From a checkpoint of a small audio captioner.
Model: decoder layers 8, decoder norm layernorm.
Training: muon at rate 0.011, batches of 128.
Data: trained on simulated sounds of rotating machines with and without faults, 39062 training examples, 25.9 epochs.
Rows from block 5 of the audio encoder, named by matrix and row number. Each number is 200 + 20 x the weight over the matrix's rms, rounded and kept within 0 to 999. All counts start at 0.
# short0: shortcut pointwise conv, stride 2 (encoder.blocks.5.short.0.weight, 112x96x1), inputs 0-95
short0.23,207,211,160,212,188,212,221,192,191,214,209,197,212,196,233,205,169,225,229,180,165,210,200,149,196,222,197,166,172,193,188,235,200,173,203,209,224,208,191,173,200,206,232,187,206,202,222,199,197,228,220,200,223,204,201,199,240,207,177,231,208,221,211,225,176,200,213,226,217,233,189,190,217,182,193,206,195,210,192,239,238,195,211,214,236,195,204,197,190,175,206,207,214,167,189,192
short0.24,219,225,198,232,192,189,202,174,199,189,199,175,200,200,179,189,199,199,199,197,194,208,187,204,213,201,205,206,187,180,192,230,190,213,199,207,193,192,166,191,177,193,188,173,197,218,194,201,185,207,210,213,182,159,173,186,190,217,209,157,167,236,198,187,221,191,194,212,205,211,201,200,185,165,202,180,179,153,184,181,212,207,208,178,218,210,195,195,205,229,192,196,254,202,210,187
short0.25,210,215,187,200,184,195,184,196,222,187,218,173,220,221,206,194,185,229,196,241,193,248,212,181,200,183,178,168,213,172,174,205,194,202,193,207,168,187,204,198,168,219,179,192,203,237,209,198,208,211,181,254,209,207,209,190,180,187,213,186,169,206,222,163,197,161,222,226,165,218,231,184,189,200,206,207,226,177,197,178,236,196,195,215,184,181,227,209,179,209,206,202,172,225,206,220
short0.26,197,202,202,183,194,193,194,161,182,223,183,219,217,241,149,238,196,180,213,191,188,206,185,174,155,159,185,183,185,202,200,212,205,201,201,195,168,183,215,207,208,212,190,191,236,203,201,188,194,235,212,188,197,190,222,148,240,182,177,245,187,246,189,188,178,218,205,201,213,192,238,187,204,175,239,234,197,185,168,176,214,194,206,206,162,190,204,169,186,225,213,210,196,187,211,216
short0.27,198,222,178,187,188,242,200,222,239,186,168,202,194,187,200,219,193,213,184,189,208,189,200,182,203,206,157,208,202,216,193,161,192,199,187,189,211,202,199,207,177,213,208,194,194,202,220,174,198,221,183,175,203,176,168,201,203,244,210,193,177,191,225,233,196,187,196,213,190,186,223,192,234,192,199,211,209,200,227,193,212,217,228,179,179,215,196,186,127,185,215,198,194,192,162,189
short0.28,196,199,201,202,171,181,204,219,177,231,209,220,180,220,197,193,199,265,197,198,213,225,193,201,206,243,191,199,164,218,191,204,183,218,193,210,224,188,194,181,211,158,164,228,194,204,221,205,183,194,193,209,206,180,173,266,220,196,221,187,223,229,200,180,211,179,201,187,181,212,199,156,170,216,213,212,214,181,182,195,214,175,200,211,192,178,216,193,182,200,196,220,179,174,203,183
short0.29,235,218,224,185,194,179,190,192,197,201,232,218,212,235,222,193,234,220,193,198,192,217,175,239,213,211,187,232,222,208,223,220,180,191,200,195,201,171,151,202,186,173,219,225,200,160,251,202,195,203,228,196,202,185,179,190,185,188,260,184,198,191,187,199,219,179,203,187,190,209,205,204,173,204,209,200,172,191,201,202,222,224,216,214,228,207,206,246,186,181,196,195,211,181,216,176
short0.30,213,182,210,177,203,183,197,217,210,198,199,218,203,211,220,209,192,224,179,192,196,192,223,222,210,163,175,205,207,203,188,173,210,210,164,232,204,172,181,172,180,202,214,174,192,202,196,184,198,235,184,208,187,263,201,150,177,187,189,215,164,206,192,202,228,241,229,175,202,217,200,248,203,164,191,197,183,229,193,228,236,184,189,176,219,196,207,196,205,193,210,185,191,208,136,235
short0.31,220,228,202,173,203,187,186,212,235,220,218,192,172,193,196,210,236,195,212,190,173,172,189,215,215,204,201,172,208,191,192,204,167,219,220,228,234,197,196,225,192,202,182,217,199,198,242,213,233,223,193,185,207,182,182,197,208,167,178,179,223,193,197,205,206,182,201,202,237,207,197,220,201,178,202,239,172,264,203,191,202,172,237,180,216,178,204,192,211,202,216,207,215,201,229,202
short0.32,218,238,196,204,204,193,174,211,194,194,215,172,184,170,186,213,195,201,216,192,205,192,203,175,184,155,199,189,272,200,175,231,196,189,198,190,185,233,181,217,197,188,213,191,211,200,206,165,214,194,221,208,169,211,230,149,210,211,211,238,203,189,191,172,183,198,157,215,229,193,175,186,191,183,217,170,173,208,182,205,189,192,202,198,210,192,229,197,186,195,190,181,210,202,188,190
short0.33,202,217,177,208,210,228,188,199,212,240,181,212,205,179,193,204,176,200,206,208,205,219,177,215,209,267,203,210,188,196,203,201,225,196,199,198,201,201,197,197,204,214,158,185,224,212,197,211,172,198,234,202,215,198,227,192,183,189,198,218,212,197,194,219,192,214,192,219,170,231,163,184,200,210,220,208,240,193,196,257,231,227,193,199,190,189,255,202,182,204,181,200,208,223,170,230
short0.34,168,177,212,193,186,216,207,212,218,203,163,202,183,185,193,176,201,190,200,237,188,215,229,177,198,176,202,208,209,190,180,206,207,202,197,182,205,211,175,197,230,194,201,176,185,177,217,175,236,210,228,184,193,199,192,196,203,196,186,213,200,222,193,222,192,188,227,190,185,181,192,180,195,190,170,206,234,185,218,175,212,178,164,176,212,186,174,196,191,193,184,162,155,246,175,190
short0.35,193,185,246,191,208,237,152,210,214,198,174,196,176,208,184,199,250,200,175,238,265,182,196,253,216,219,166,201,231,213,208,213,204,208,192,217,191,180,225,224,214,207,185,198,158,210,160,210,196,206,180,203,226,171,215,198,162,190,185,186,177,209,224,206,233,189,233,196,188,204,204,215,161,210,201,180,182,201,201,183,183,212,157,206,203,199,203,208,209,209,192,184,228,254,233,202
short0.36,201,223,199,208,197,210,200,195,214,227,206,200,192,209,215,206,185,184,207,212,165,202,179,225,212,209,222,201,208,171,174,165,204,197,209,178,196,192,191,211,206,240,199,232,180,211,198,213,173,196,194,205,226,236,181,184,180,166,193,200,211,223,213,189,180,176,213,183,202,200,190,220,213,169,258,230,151,215,202,170,191,212,243,199,194,207,210,199,223,183,206,247,184,207,214,214
short0.37,203,212,192,207,167,178,218,181,219,193,186,190,200,185,157,174,206,217,212,208,231,225,243,156,151,197,212,180,161,208,166,213,195,184,224,212,206,192,192,185,201,206,213,166,175,205,236,205,194,202,203,198,206,186,178,225,191,214,183,185,206,208,201,179,218,192,188,211,203,245,220,165,196,175,201,214,189,220,212,226,201,214,187,145,260,195,184,201,237,208,194,212,200,217,207,183
short0.38,181,187,199,210,198,186,211,234,209,203,222,178,185,199,196,163,234,153,221,185,212,170,198,193,220,167,246,194,199,188,234,211,224,198,212,192,179,201,217,192,200,198,186,175,164,197,163,200,188,193,199,182,206,212,200,224,232,203,205,175,200,197,230,196,183,170,222,197,200,206,200,191,227,196,204,200,223,205,187,203,233,172,221,196,174,222,195,199,197,210,205,182,199,222,234,190
short0.39,169,207,215,168,207,210,208,194,226,208,187,206,220,197,199,202,219,204,218,212,212,184,201,184,203,200,173,214,173,220,180,212,191,250,210,194,198,235,231,166,221,167,190,196,228,185,193,202,192,194,220,205,193,163,165,192,228,218,190,188,200,224,187,233,191,175,216,202,217,197,217,155,196,225,175,166,199,203,216,205,204,204,201,214,181,214,189,243,177,195,236,207,201,196,188,217
short0.40,225,192,200,193,207,220,226,197,207,155,196,201,214,230,178,188,180,197,231,177,209,184,191,163,205,191,185,196,176,181,154,214,210,201,220,223,191,212,205,225,199,246,189,200,180,211,186,200,178,184,215,219,201,196,203,192,188,195,176,251,231,218,203,239,217,196,213,205,208,218,218,227,190,198,204,186,197,182,201,217,234,263,207,202,181,218,191,187,216,223,158,219,205,223,216,170
short0.41,216,208,218,176,172,158,225,186,198,182,211,222,205,190,170,208,203,178,234,176,206,195,201,205,205,161,211,183,197,213,196,166,184,186,214,181,197,231,174,221,216,175,170,166,220,191,196,191,185,212,207,209,186,173,241,182,162,198,193,177,224,173,204,225,225,206,216,193,225,200,231,204,190,161,181,171,194,202,212,190,205,201,209,199,237,206,192,224,205,191,211,206,250,210,196,212
short0.42,189,194,219,204,180,172,207,212,178,217,227,202,163,186,176,153,195,209,197,190,187,180,195,207,171,196,196,221,197,187,207,249,180,216,220,191,195,190,193,242,198,199,180,272,192,174,220,216,190,202,206,173,182,209,188,202,202,265,201,210,210,219,180,187,206,207,203,212,221,182,190,170,191,181,174,184,205,191,208,182,148,206,172,190,210,212,226,203,176,168,181,222,180,209,218,200
short0.43,196,227,226,187,175,183,235,210,203,180,208,210,211,206,197,190,162,184,210,202,206,214,215,191,152,175,185,202,181,203,231,201,196,209,203,184,178,204,183,182,279,224,194,213,181,187,215,172,193,195,207,203,190,212,211,190,199,223,199,204,176,200,190,231,253,184,177,198,208,191,193,226,198,191,220,214,143,213,218,142,167,181,206,205,221,207,214,186,204,250,213,195,202,203,240,217
short0.44,195,198,200,199,171,197,182,191,210,216,189,214,204,198,216,219,172,188,204,182,196,198,206,275,184,189,170,182,236,192,180,181,224,181,180,190,213,216,197,177,214,202,192,169,184,204,223,184,203,186,217,225,211,200,257,185,207,227,223,214,210,201,228,232,171,197,189,206,207,197,211,202,215,203,185,221,199,187,206,171,179,147,176,221,179,229,194,205,211,218,178,190,204,196,237,220
short0.45,185,189,218,199,220,217,186,215,205,196,180,206,176,202,217,183,202,210,201,197,213,169,171,214,199,185,231,200,211,218,204,200,183,192,239,202,202,190,174,194,241,238,209,203,178,162,229,185,206,177,226,149,179,203,197,180,196,210,210,225,234,201,204,183,195,210,208,234,181,198,165,190,235,218,203,212,213,213,207,213,190,196,175,183,208,199,229,214,230,197,192,247,216,218,198,216
short0.46,184,154,185,182,207,221,183,193,210,189,173,215,202,170,201,173,254,197,211,215,228,202,197,220,210,208,157,200,200,191,180,178,218,177,208,187,161,223,220,218,191,216,173,173,180,213,207,218,167,190,179,173,185,204,217,186,181,207,219,213,215,208,209,196,201,200,236,214,207,175,212,183,227,215,213,198,215,198,195,169,207,156,217,207,196,174,173,219,204,197,171,186,204,177,164,209
short0.47,215,198,260,198,196,190,188,226,184,220,215,229,211,186,209,191,188,206,188,189,214,211,196,203,227,201,180,189,219,213,185,206,195,233,192,202,206,207,169,198,221,257,227,211,191,206,221,187,153,184,206,192,241,185,194,210,198,180,227,220,244,176,212,179,186,209,200,235,183,236,240,223,200,193,252,215,184,192,215,185,218,212,209,234,193,170,181,211,184,183,210,180,218,210,201,225
short0.48,254,198,212,191,200,174,183,209,194,181,214,208,204,185,207,189,214,166,203,163,215,188,210,168,192,173,199,213,201,202,233,193,222,182,196,239,184,190,190,190,178,174,204,207,226,231,216,222,225,201,199,250,210,163,199,218,185,201,213,209,190,186,204,224,209,207,225,162,193,208,169,194,209,227,189,208,199,230,203,202,190,191,171,177,208,199,187,216,207,205,205,211,213,191,202,163
short0.49,225,196,197,214,198,227,217,194,229,181,238,187,174,251,184,193,172,199,205,188,159,178,214,186,200,226,206,194,202,190,217,205,195,215,177,212,214,173,210,204,191,204,180,168,213,192,199,220,218,207,181,193,194,219,239,207,226,208,230,196,247,196,209,225,228,218,197,216,214,206,199,201,199,196,216,178,214,227,221,187,184,204,177,221,209,176,211,184,187,202,206,195,190,187,210,236
short0.50,207,213,184,159,210,175,177,194,215,189,199,203,189,209,216,160,206,227,195,219,215,230,156,187,226,188,151,182,177,215,213,202,211,195,193,232,173,219,216,210,221,177,182,241,177,174,181,193,183,225,218,204,176,235,217,223,208,175,215,172,199,237,205,234,201,210,177,210,207,204,180,202,240,204,203,211,254,188,221,248,195,202,193,179,234,190,214,172,194,202,180,218,237,215,201,206
short0.51,230,196,211,223,198,211,215,197,233,210,195,204,224,205,165,202,242,189,187,195,177,152,196,178,184,208,181,213,191,221,220,254,207,175,179,231,205,171,174,186,168,217,160,187,189,212,180,191,183,215,192,191,204,202,209,221,192,169,191,207,158,208,219,165,191,190,172,179,179,174,199,234,220,217,176,159,200,213,202,165,197,266,257,186,218,228,199,166,206,181,186,223,207,191,216,215
short0.52,224,205,178,188,185,185,192,191,177,242,217,180,222,225,213,218,206,194,189,169,173,221,210,199,238,209,182,237,223,183,209,203,198,226,204,182,210,192,208,194,178,234,202,164,198,204,200,171,237,195,213,201,185,193,173,193,166,191,181,213,193,198,173,220,183,217,195,178,180,204,202,197,213,212,222,191,170,216,238,199,186,214,243,229,183,202,178,202,201,180,175,202,197,192,209,199
short0.53,225,196,265,204,201,169,172,231,179,174,184,200,175,207,200,240,169,213,199,232,185,204,179,163,205,207,188,203,201,191,215,197,201,188,203,204,168,242,228,217,196,167,175,199,208,186,199,197,217,206,190,215,193,235,157,194,205,172,202,207,196,212,220,192,215,202,192,196,182,192,191,202,201,217,216,224,214,216,219,172,178,209,160,224,172,196,205,207,183,190,212,184,196,200,196,186
short0.54,181,188,204,202,208,229,234,201,182,269,211,204,163,277,253,203,188,202,255,207,227,194,205,188,237,205,182,190,159,182,219,182,185,204,212,207,210,194,192,225,202,205,197,183,186,203,203,191,209,201,235,209,190,178,237,169,197,195,217,195,177,207,200,150,193,219,233,177,195,174,205,172,203,205,204,210,198,231,202,212,213,213,167,212,206,187,175,185,194,190,212,198,209,201,203,208
short0.55,196,187,225,189,198,181,215,153,190,210,191,184,181,203,223,207,217,185,180,186,202,214,242,194,159,198,220,187,236,203,163,219,178,170,187,188,222,210,193,196,205,187,176,224,184,196,231,203,168,235,262,193,200,185,208,204,213,216,183,217,200,184,248,186,193,196,211,202,196,198,188,195,193,256,205,177,196,194,205,214,176,207,197,196,195,193,179,200,234,209,238,214,190,211,169,206
short0.56,191,314,191,205,204,214,212,221,211,200,222,220,199,180,200,184,220,222,205,210,211,239,215,190,173,197,175,192,171,190,199,202,193,207,206,200,200,168,225,212,203,182,224,162,180,187,207,203,212,225,228,196,192,209,212,183,196,180,203,204,225,213,198,188,189,212,189,210,208,199,207,215,190,202,178,182,231,209,200,214,231,211,181,219,153,182,205,194,211,221,202,239,195,227,220,150
short0.57,199,179,205,164,196,186,187,196,211,221,197,194,204,194,200,197,196,205,217,198,250,200,234,192,206,237,176,186,169,171,202,211,184,195,191,203,186,257,198,163,223,181,199,170,172,222,237,238,211,232,184,204,174,176,217,185,209,162,217,190,193,167,193,219,205,193,211,210,199,206,193,197,197,198,216,243,219,213,216,204,166,198,224,184,200,216,262,187,214,213,208,196,225,230,179,161
short0.58,168,186,227,221,225,209,180,205,186,164,206,179,203,177,193,178,219,203,182,213,179,201,185,205,181,167,214,203,220,196,219,205,233,218,245,222,230,221,240,206,177,167,207,195,200,206,222,186,200,232,173,206,226,196,170,206,190,196,193,141,204,201,186,221,185,246,198,208,190,177,218,191,216,193,190,226,200,205,220,203,164,265,215,230,209,226,194,204,194,191,184,210,207,180,193,242
short0.59,217,196,166,201,212,178,221,201,232,199,217,219,144,235,193,207,201,200,214,218,202,193,244,203,240,175,211,210,211,177,187,179,213,174,223,196,226,214,208,218,176,209,191,209,170,191,195,201,255,194,211,172,207,167,201,169,229,197,232,211,175,185,198,206,211,174,211,197,201,173,193,174,214,214,194,174,181,160,208,160,202,194,211,186,211,228,198,203,198,197,187,195,189,204,176,211
short0.60,212,175,214,257,198,199,180,194,189,215,209,239,194,201,223,189,213,190,201,179,176,226,191,177,199,208,222,231,194,231,218,200,211,213,215,224,223,198,188,197,181,224,202,175,191,176,214,179,186,214,200,230,206,179,206,184,204,238,198,203,214,206,222,184,194,215,197,216,269,196,221,235,220,170,204,199,192,220,196,194,171,222,180,197,205,202,205,189,191,193,193,193,205,209,214,234
short0.61,206,159,219,187,194,240,236,193,209,205,163,181,186,173,196,192,227,217,171,181,211,224,188,207,211,197,213,199,224,202,213,210,193,197,205,196,221,202,213,182,196,197,191,188,220,221,181,183,190,193,208,189,183,205,176,226,179,230,197,221,205,185,193,203,219,217,173,201,181,214,183,203,196,216,198,239,237,204,162,204,196,202,175,189,166,182,187,171,219,212,184,209,164,219,203,239
short0.62,178,203,204,201,170,212,188,227,212,182,187,209,222,211,207,178,210,197,195,227,215,201,206,197,192,196,165,242,154,201,192,179,181,200,157,208,212,212,190,252,198,199,184,212,198,180,200,214,205,172,163,169,202,197,193,207,152,189,178,210,190,186,219,183,195,185,242,216,184,228,181,159,209,195,204,173,194,247,215,249,248,222,210,202,197,207,192,232,169,187,222,206,196,192,215,196
short0.63,203,223,166,182,202,214,184,195,226,229,214,232,220,192,195,163,179,197,202,226,226,188,192,193,203,170,203,202,188,215,152,210,222,233,196,200,207,234,183,217,183,184,198,219,192,174,197,210,171,182,206,221,209,178,163,191,202,183,200,218,185,177,233,207,224,169,182,198,208,198,187,194,210,180,227,192,183,202,194,219,205,186,214,177,189,177,156,198,210,177,203,214,177,238,209,201
short0.64,207,175,232,199,190,203,192,207,211,213,200,213,240,189,205,202,177,233,220,184,208,202,178,192,228,152,239,206,170,182,222,187,206,205,210,191,185,205,203,201,184,199,226,223,182,195,199,201,231,220,144,206,210,209,194,238,233,177,210,229,203,197,215,218,233,177,219,205,206,202,190,212,181,227,180,180,212,192,181,210,174,167,175,187,210,178,167,229,175,180,182,223,188,183,181,211
short0.65,206,224,210,233,209,162,202,173,186,227,233,178,218,185,187,196,166,200,217,222,243,178,196,204,170,237,187,202,218,186,202,196,222,210,199,190,196,175,207,180,189,211,190,193,207,218,208,212,191,180,236,199,184,192,204,202,186,226,194,218,177,183,192,221,219,177,207,180,249,214,204,188,211,214,199,196,215,195,212,218,240,214,247,190,208,199,178,201,197,175,200,189,165,178,208,200
short0.66,201,192,203,191,189,220,192,191,174,198,185,216,241,209,228,181,202,193,191,185,197,200,219,227,209,196,164,239,168,229,184,201,168,169,216,169,198,214,219,209,210,236,209,187,176,183,203,168,194,216,197,189,202,242,159,189,200,222,169,199,193,210,197,208,185,188,211,170,195,185,203,216,181,193,167,206,222,179,166,207,225,178,214,186,205,214,228,202,191,206,198,226,216,214,185,199
short0.67,189,219,206,215,213,191,246,200,186,159,181,194,203,193,204,190,139,216,203,232,190,235,182,242,194,205,183,175,231,208,222,206,215,186,207,181,181,189,203,229,211,214,204,200,224,230,188,230,161,183,234,231,191,201,206,224,215,193,180,228,205,222,198,176,223,207,207,224,187,178,178,192,229,219,181,159,206,183,192,215,174,182,211,197,204,222,199,198,175,229,199,205,177,196,208,173
short0.68,238,178,186,225,183,211,170,237,190,214,205,207,211,205,180,208,208,201,188,238,197,226,220,197,189,240,229,183,171,168,199,191,208,216,172,178,184,216,200,204,231,183,195,174,225,225,203,256,207,198,209,220,223,222,197,186,192,181,214,193,202,192,217,177,179,175,239,213,228,182,209,177,209,201,210,190,240,210,207,226,205,226,202,210,214,227,209,214,192,199,213,202,208,186,173,235
short0.69,190,224,181,194,245,182,220,176,208,209,196,173,207,203,199,200,203,221,177,216,212,238,206,214,202,194,207,219,197,198,185,197,212,222,247,191,183,191,198,215,220,219,192,187,182,202,176,194,199,196,230,169,192,191,210,199,169,193,212,193,220,229,185,192,180,214,192,200,190,201,166,191,213,222,205,184,231,194,217,219,182,215,193,171,204,166,204,207,188,210,194,241,203,186,211,172
short0.70,178,221,179,201,172,208,214,220,159,171,181,220,201,190,177,210,177,153,189,174,193,194,186,176,208,208,205,209,184,224,219,215,230,221,227,182,193,189,201,209,207,199,193,233,194,202,195,217,215,186,203,189,185,192,195,192,198,210,201,209,206,168,189,170,202,199,213,186,227,189,219,166,214,209,213,154,200,182,217,147,209,182,201,229,217,192,219,222,219,210,187,208,178,243,206,217
short0.71,203,220,191,186,216,199,205,202,211,218,191,199,213,197,209,183,254,203,180,224,172,200,223,204,224,185,215,235,199,229,229,244,180,206,218,208,161,193,170,218,212,201,198,198,184,247,206,202,205,213,216,194,200,231,220,219,232,190,192,188,189,196,202,218,234,210,200,205,221,180,256,205,217,196,178,181,211,175,181,192,187,194,213,259,202,199,219,205,196,205,213,196,200,198,191,187
short0.72,208,193,202,191,181,194,202,188,189,229,178,205,190,176,165,216,209,192,218,212,221,194,183,176,180,188,157,193,194,170,200,205,244,197,198,189,241,225,170,210,182,193,201,215,199,204,207,216,202,211,195,177,163,201,201,226,205,204,171,219,175,152,191,205,218,194,274,195,206,184,175,209,202,181,188,190,191,186,183,214,168,230,170,198,205,161,239,173,186,196,195,173,196,192,212,215
short0.73,189,188,213,198,169,196,184,234,226,204,227,214,150,224,179,183,189,199,182,200,182,198,175,227,191,210,202,182,244,238,227,202,179,197,171,194,201,186,198,163,190,201,189,227,187,222,171,188,203,185,231,189,200,188,162,184,199,222,230,177,184,220,205,196,155,223,195,193,206,161,202,188,211,181,199,205,204,183,207,211,172,211,213,207,246,186,229,175,221,222,180,210,219,235,173,215
short0.74,173,197,220,198,197,215,148,228,208,205,203,240,233,192,189,206,202,175,199,197,194,189,210,219,189,219,187,196,188,186,217,226,226,199,194,206,195,162,171,205,186,217,206,212,215,207,226,176,211,187,218,179,204,171,218,214,202,179,217,255,177,201,190,201,211,197,184,190,178,244,171,190,190,197,232,223,228,208,181,215,226,173,206,225,210,231,202,211,201,199,193,166,228,197,150,239
short0.75,190,200,201,204,203,247,169,191,231,183,192,183,200,162,172,218,199,210,253,184,199,206,181,151,144,187,202,188,244,190,214,206,225,183,189,189,228,194,187,218,197,209,231,185,222,232,187,195,212,197,194,226,204,220,210,138,189,222,205,203,211,177,200,174,191,196,184,211,178,201,208,182,196,181,200,171,196,186,212,186,202,188,201,205,253,222,253,200,190,193,201,203,199,173,189,181
short0.76,198,195,170,216,177,172,209,230,201,199,149,194,155,200,213,211,189,222,162,196,210,222,217,216,215,231,203,192,155,176,218,172,211,215,200,182,171,152,182,187,191,210,220,205,206,164,229,204,227,198,177,188,182,232,232,223,203,203,182,227,199,202,195,239,202,193,195,168,211,210,197,191,177,223,187,207,203,215,195,175,202,156,184,216,185,220,198,212,197,184,216,212,187,179,200,199
short0.77,182,215,226,204,168,187,174,208,199,210,194,185,191,201,213,206,141,217,190,157,208,192,192,185,205,194,173,211,228,199,202,174,240,190,241,179,230,177,210,216,249,185,194,193,178,205,203,175,203,204,216,180,201,206,192,190,193,202,208,189,173,222,169,193,191,206,202,167,210,226,180,239,201,198,202,206,224,200,204,214,204,198,167,208,152,217,194,196,176,184,219,190,199,178,202,190
short0.78,200,213,212,202,198,188,205,223,197,190,164,217,209,167,158,212,166,215,178,234,219,239,217,230,183,196,190,221,212,210,182,259,185,190,184,204,179,228,199,204,243,215,194,209,195,210,194,190,232,219,203,195,180,211,213,197,198,226,218,196,215,211,220,158,212,188,187,214,200,189,212,229,211,162,188,231,229,198,209,203,192,206,219,154,198,156,229,207,198,199,196,208,203,208,233,176
short0.79,234,203,201,177,185,238,194,187,190,226,185,200,255,164,164,193,173,208,199,232,209,224,183,187,200,191,187,207,194,179,173,176,203,177,170,217,225,222,225,163,162,189,192,213,192,213,174,221,149,201,198,200,203,225,171,211,223,213,197,205,199,224,206,201,212,177,212,204,199,219,197,213,196,192,200,244,225,220,191,199,205,206,214,238,212,213,217,206,237,206,196,221,200,213,183,206
short0.80,205,188,198,209,279,236,218,227,212,195,190,201,183,228,207,195,178,171,193,200,185,201,193,201,211,187,195,208,176,200,209,176,213,213,200,197,215,175,194,200,222,255,202,196,188,196,199,181,169,182,197,195,217,209,194,186,215,224,212,184,212,213,187,198,226,185,225,229,181,232,188,185,234,215,202,198,183,217,203,180,172,197,225,200,219,177,203,202,188,226,199,163,209,250,232,181
short0.81,246,203,222,206,203,193,212,209,190,215,198,185,204,204,206,208,185,188,214,156,213,261,180,179,186,211,190,193,215,180,207,195,209,213,196,227,188,213,180,176,231,182,202,206,223,213,191,213,178,215,183,181,201,178,263,235,187,206,208,147,203,193,184,238,205,190,200,193,178,215,200,203,177,183,201,205,145,211,159,191,184,230,209,210,174,188,197,185,207,242,192,203,208,197,178,208
short0.82,212,194,177,219,173,192,232,205,213,200,195,225,205,199,195,166,196,194,210,232,189,213,216,222,172,201,197,179,199,184,208,179,191,196,168,194,195,216,182,178,213,231,167,204,182,181,222,203,203,186,174,227,183,189,220,249,199,187,235,213,204,184,221,195,178,200,189,224,151,222,255,185,176,237,209,192,193,181,233,216,215,208,201,173,182,116,240,222,191,193,183,200,210,187,194,260
short0.83,183,185,184,185,256,226,189,164,197,188,208,194,189,215,178,225,160,205,166,201,180,203,203,210,195,200,209,189,210,209,214,206,189,195,209,186,204,207,202,209,192,188,202,185,202,200,202,199,172,201,190,208,221,198,178,180,226,171,206,180,200,204,210,171,191,200,212,197,205,193,197,194,267,191,187,212,178,222,203,201,193,208,206,183,172,236,193,185,199,219,187,205,226,219,255,196
short0.84,192,192,180,210,280,209,215,201,209,209,181,211,179,197,200,179,198,212,184,202,196,197,209,229,204,189,217,182,203,184,155,216,199,196,231,185,198,174,213,207,187,184,206,200,196,177,197,196,214,206,196,222,197,195,191,210,183,217,178,211,194,220,177,226,171,205,185,206,194,229,206,172,184,202,218,200,183,207,181,181,218,173,180,158,185,171,208,189,201,177,214,196,223,178,189,203
short0.85,229,209,189,229,170,197,194,215,204,177,210,232,174,202,193,175,208,178,190,223,236,219,229,231,195,182,188,194,200,181,197,221,206,214,202,173,194,176,160,196,220,201,235,182,210,191,198,225,198,195,189,189,176,187,206,183,195,205,175,166,194,197,213,213,212,222,206,210,210,198,200,180,211,188,222,209,231,220,180,207,230,189,194,183,164,178,180,218,198,225,206,184,220,172,219,250
short0.86,210,203,154,232,217,200,203,159,215,232,175,235,239,203,191,211,175,191,210,211,213,172,210,224,171,195,181,185,200,194,202,221,208,201,192,227,191,188,178,203,202,175,205,168,184,196,210,228,221,196,222,207,237,189,188,213,167,202,194,177,227,175,201,203,203,209,207,196,190,222,199,197,239,188,178,195,214,196,206,185,208,208,214,195,192,213,198,220,199,178,221,226,280,242,190,210
short0.87,185,201,192,182,179,194,224,196,243,196,194,211,197,193,233,224,180,168,202,233,171,187,195,188,198,196,195,210,175,196,171,190,195,212,204,192,215,219,198,178,210,180,191,214,263,205,214,213,223,169,164,193,186,226,206,219,204,209,231,186,202,200,182,195,184,218,217,228,181,157,206,196,187,199,207,194,214,207,182,181,245,206,167,198,190,165,197,205,249,214,185,190,220,206,195,171
short0.88,213,214,175,215,185,208,221,196,196,222,214,213,217,251,209,189,224,184,241,214,183,203,228,193,200,204,202,231,202,207,211,185,197,191,197,179,183,205,222,188,207,203,192,196,204,203,214,192,214,232,184,203,181,171,210,206,204,216,225,180,195,226,200,161,237,215,198,212,197,197,209,208,200,209,234,182,205,202,202,207,246,223,182,149,239,189,200,202,201,163,221,190,200,203,228,188
short0.89,204,201,184,183,197,189,197,215,175,216,231,213,230,189,204,205,238,247,199,220,207,192,202,210,207,205,199,192,201,188,198,200,146,196,188,212,210,214,163,195,196,188,187,219,170,191,193,177,197,192,214,203,199,243,203,186,205,176,199,196,191,229,188,246,199,192,188,191,204,186,195,212,189,201,166,187,187,185,244,196,177,208,207,183,214,135,205,221,191,183,191,220,240,203,238,251
short0.90,210,194,184,225,203,200,180,190,177,204,191,233,192,190,212,195,223,204,180,278,194,228,199,192,201,204,213,199,198,201,215,214,225,178,205,197,174,179,184,189,174,218,178,166,253,192,194,193,230,201,208,239,189,172,203,238,200,195,203,207,206,201,204,192,226,197,211,184,213,210,214,200,218,199,150,201,203,189,213,187,203,225,208,199,212,205,200,189,205,223,191,184,177,182,205,179
short0.91,190,234,208,217,182,224,192,203,227,203,212,177,180,176,179,200,155,231,141,188,216,166,220,197,140,207,189,205,197,191,189,180,210,189,182,227,187,206,182,185,186,172,198,208,179,221,221,206,178,220,206,219,197,184,251,149,209,201,207,188,209,166,202,191,243,200,191,207,187,189,220,210,201,210,209,219,220,186,222,241,200,193,204,216,186,189,176,187,216,236,197,211,192,206,223,215
short0.92,245,211,227,198,194,224,195,195,194,188,208,203,216,194,197,232,220,195,202,220,186,144,234,182,191,223,199,192,224,195,194,183,207,190,206,206,205,162,170,217,180,189,212,196,197,164,198,203,228,189,200,208,187,194,208,219,207,198,180,196,211,204,194,199,199,182,181,205,191,192,197,228,176,205,236,228,199,263,191,295,178,173,180,226,222,183,210,204,205,180,185,168,198,207,187,189
short0.93,180,175,193,246,187,184,177,204,214,212,194,213,215,228,172,195,229,196,178,188,196,196,186,180,170,180,187,189,192,199,177,209,193,200,236,205,247,184,207,220,214,188,239,191,190,192,221,206,210,192,195,188,189,185,175,199,203,193,200,226,223,230,226,216,161,209,200,200,215,214,185,172,218,216,206,178,236,228,215,231,169,192,165,177,205,240,178,205,179,194,205,217,208,187,182,168
short0.94,235,190,179,202,205,194,178,216,206,192,169,173,205,225,213,155,252,198,216,183,229,227,186,197,192,218,208,173,221,200,191,207,219,206,183,187,220,212,174,184,243,203,190,183,245,211,205,195,230,183,174,172,198,186,201,220,172,176,229,192,197,208,201,200,173,260,179,186,170,194,208,187,167,239,192,181,155,204,283,224,203,199,212,185,187,252,213,205,217,215,201,198,215,195,191,168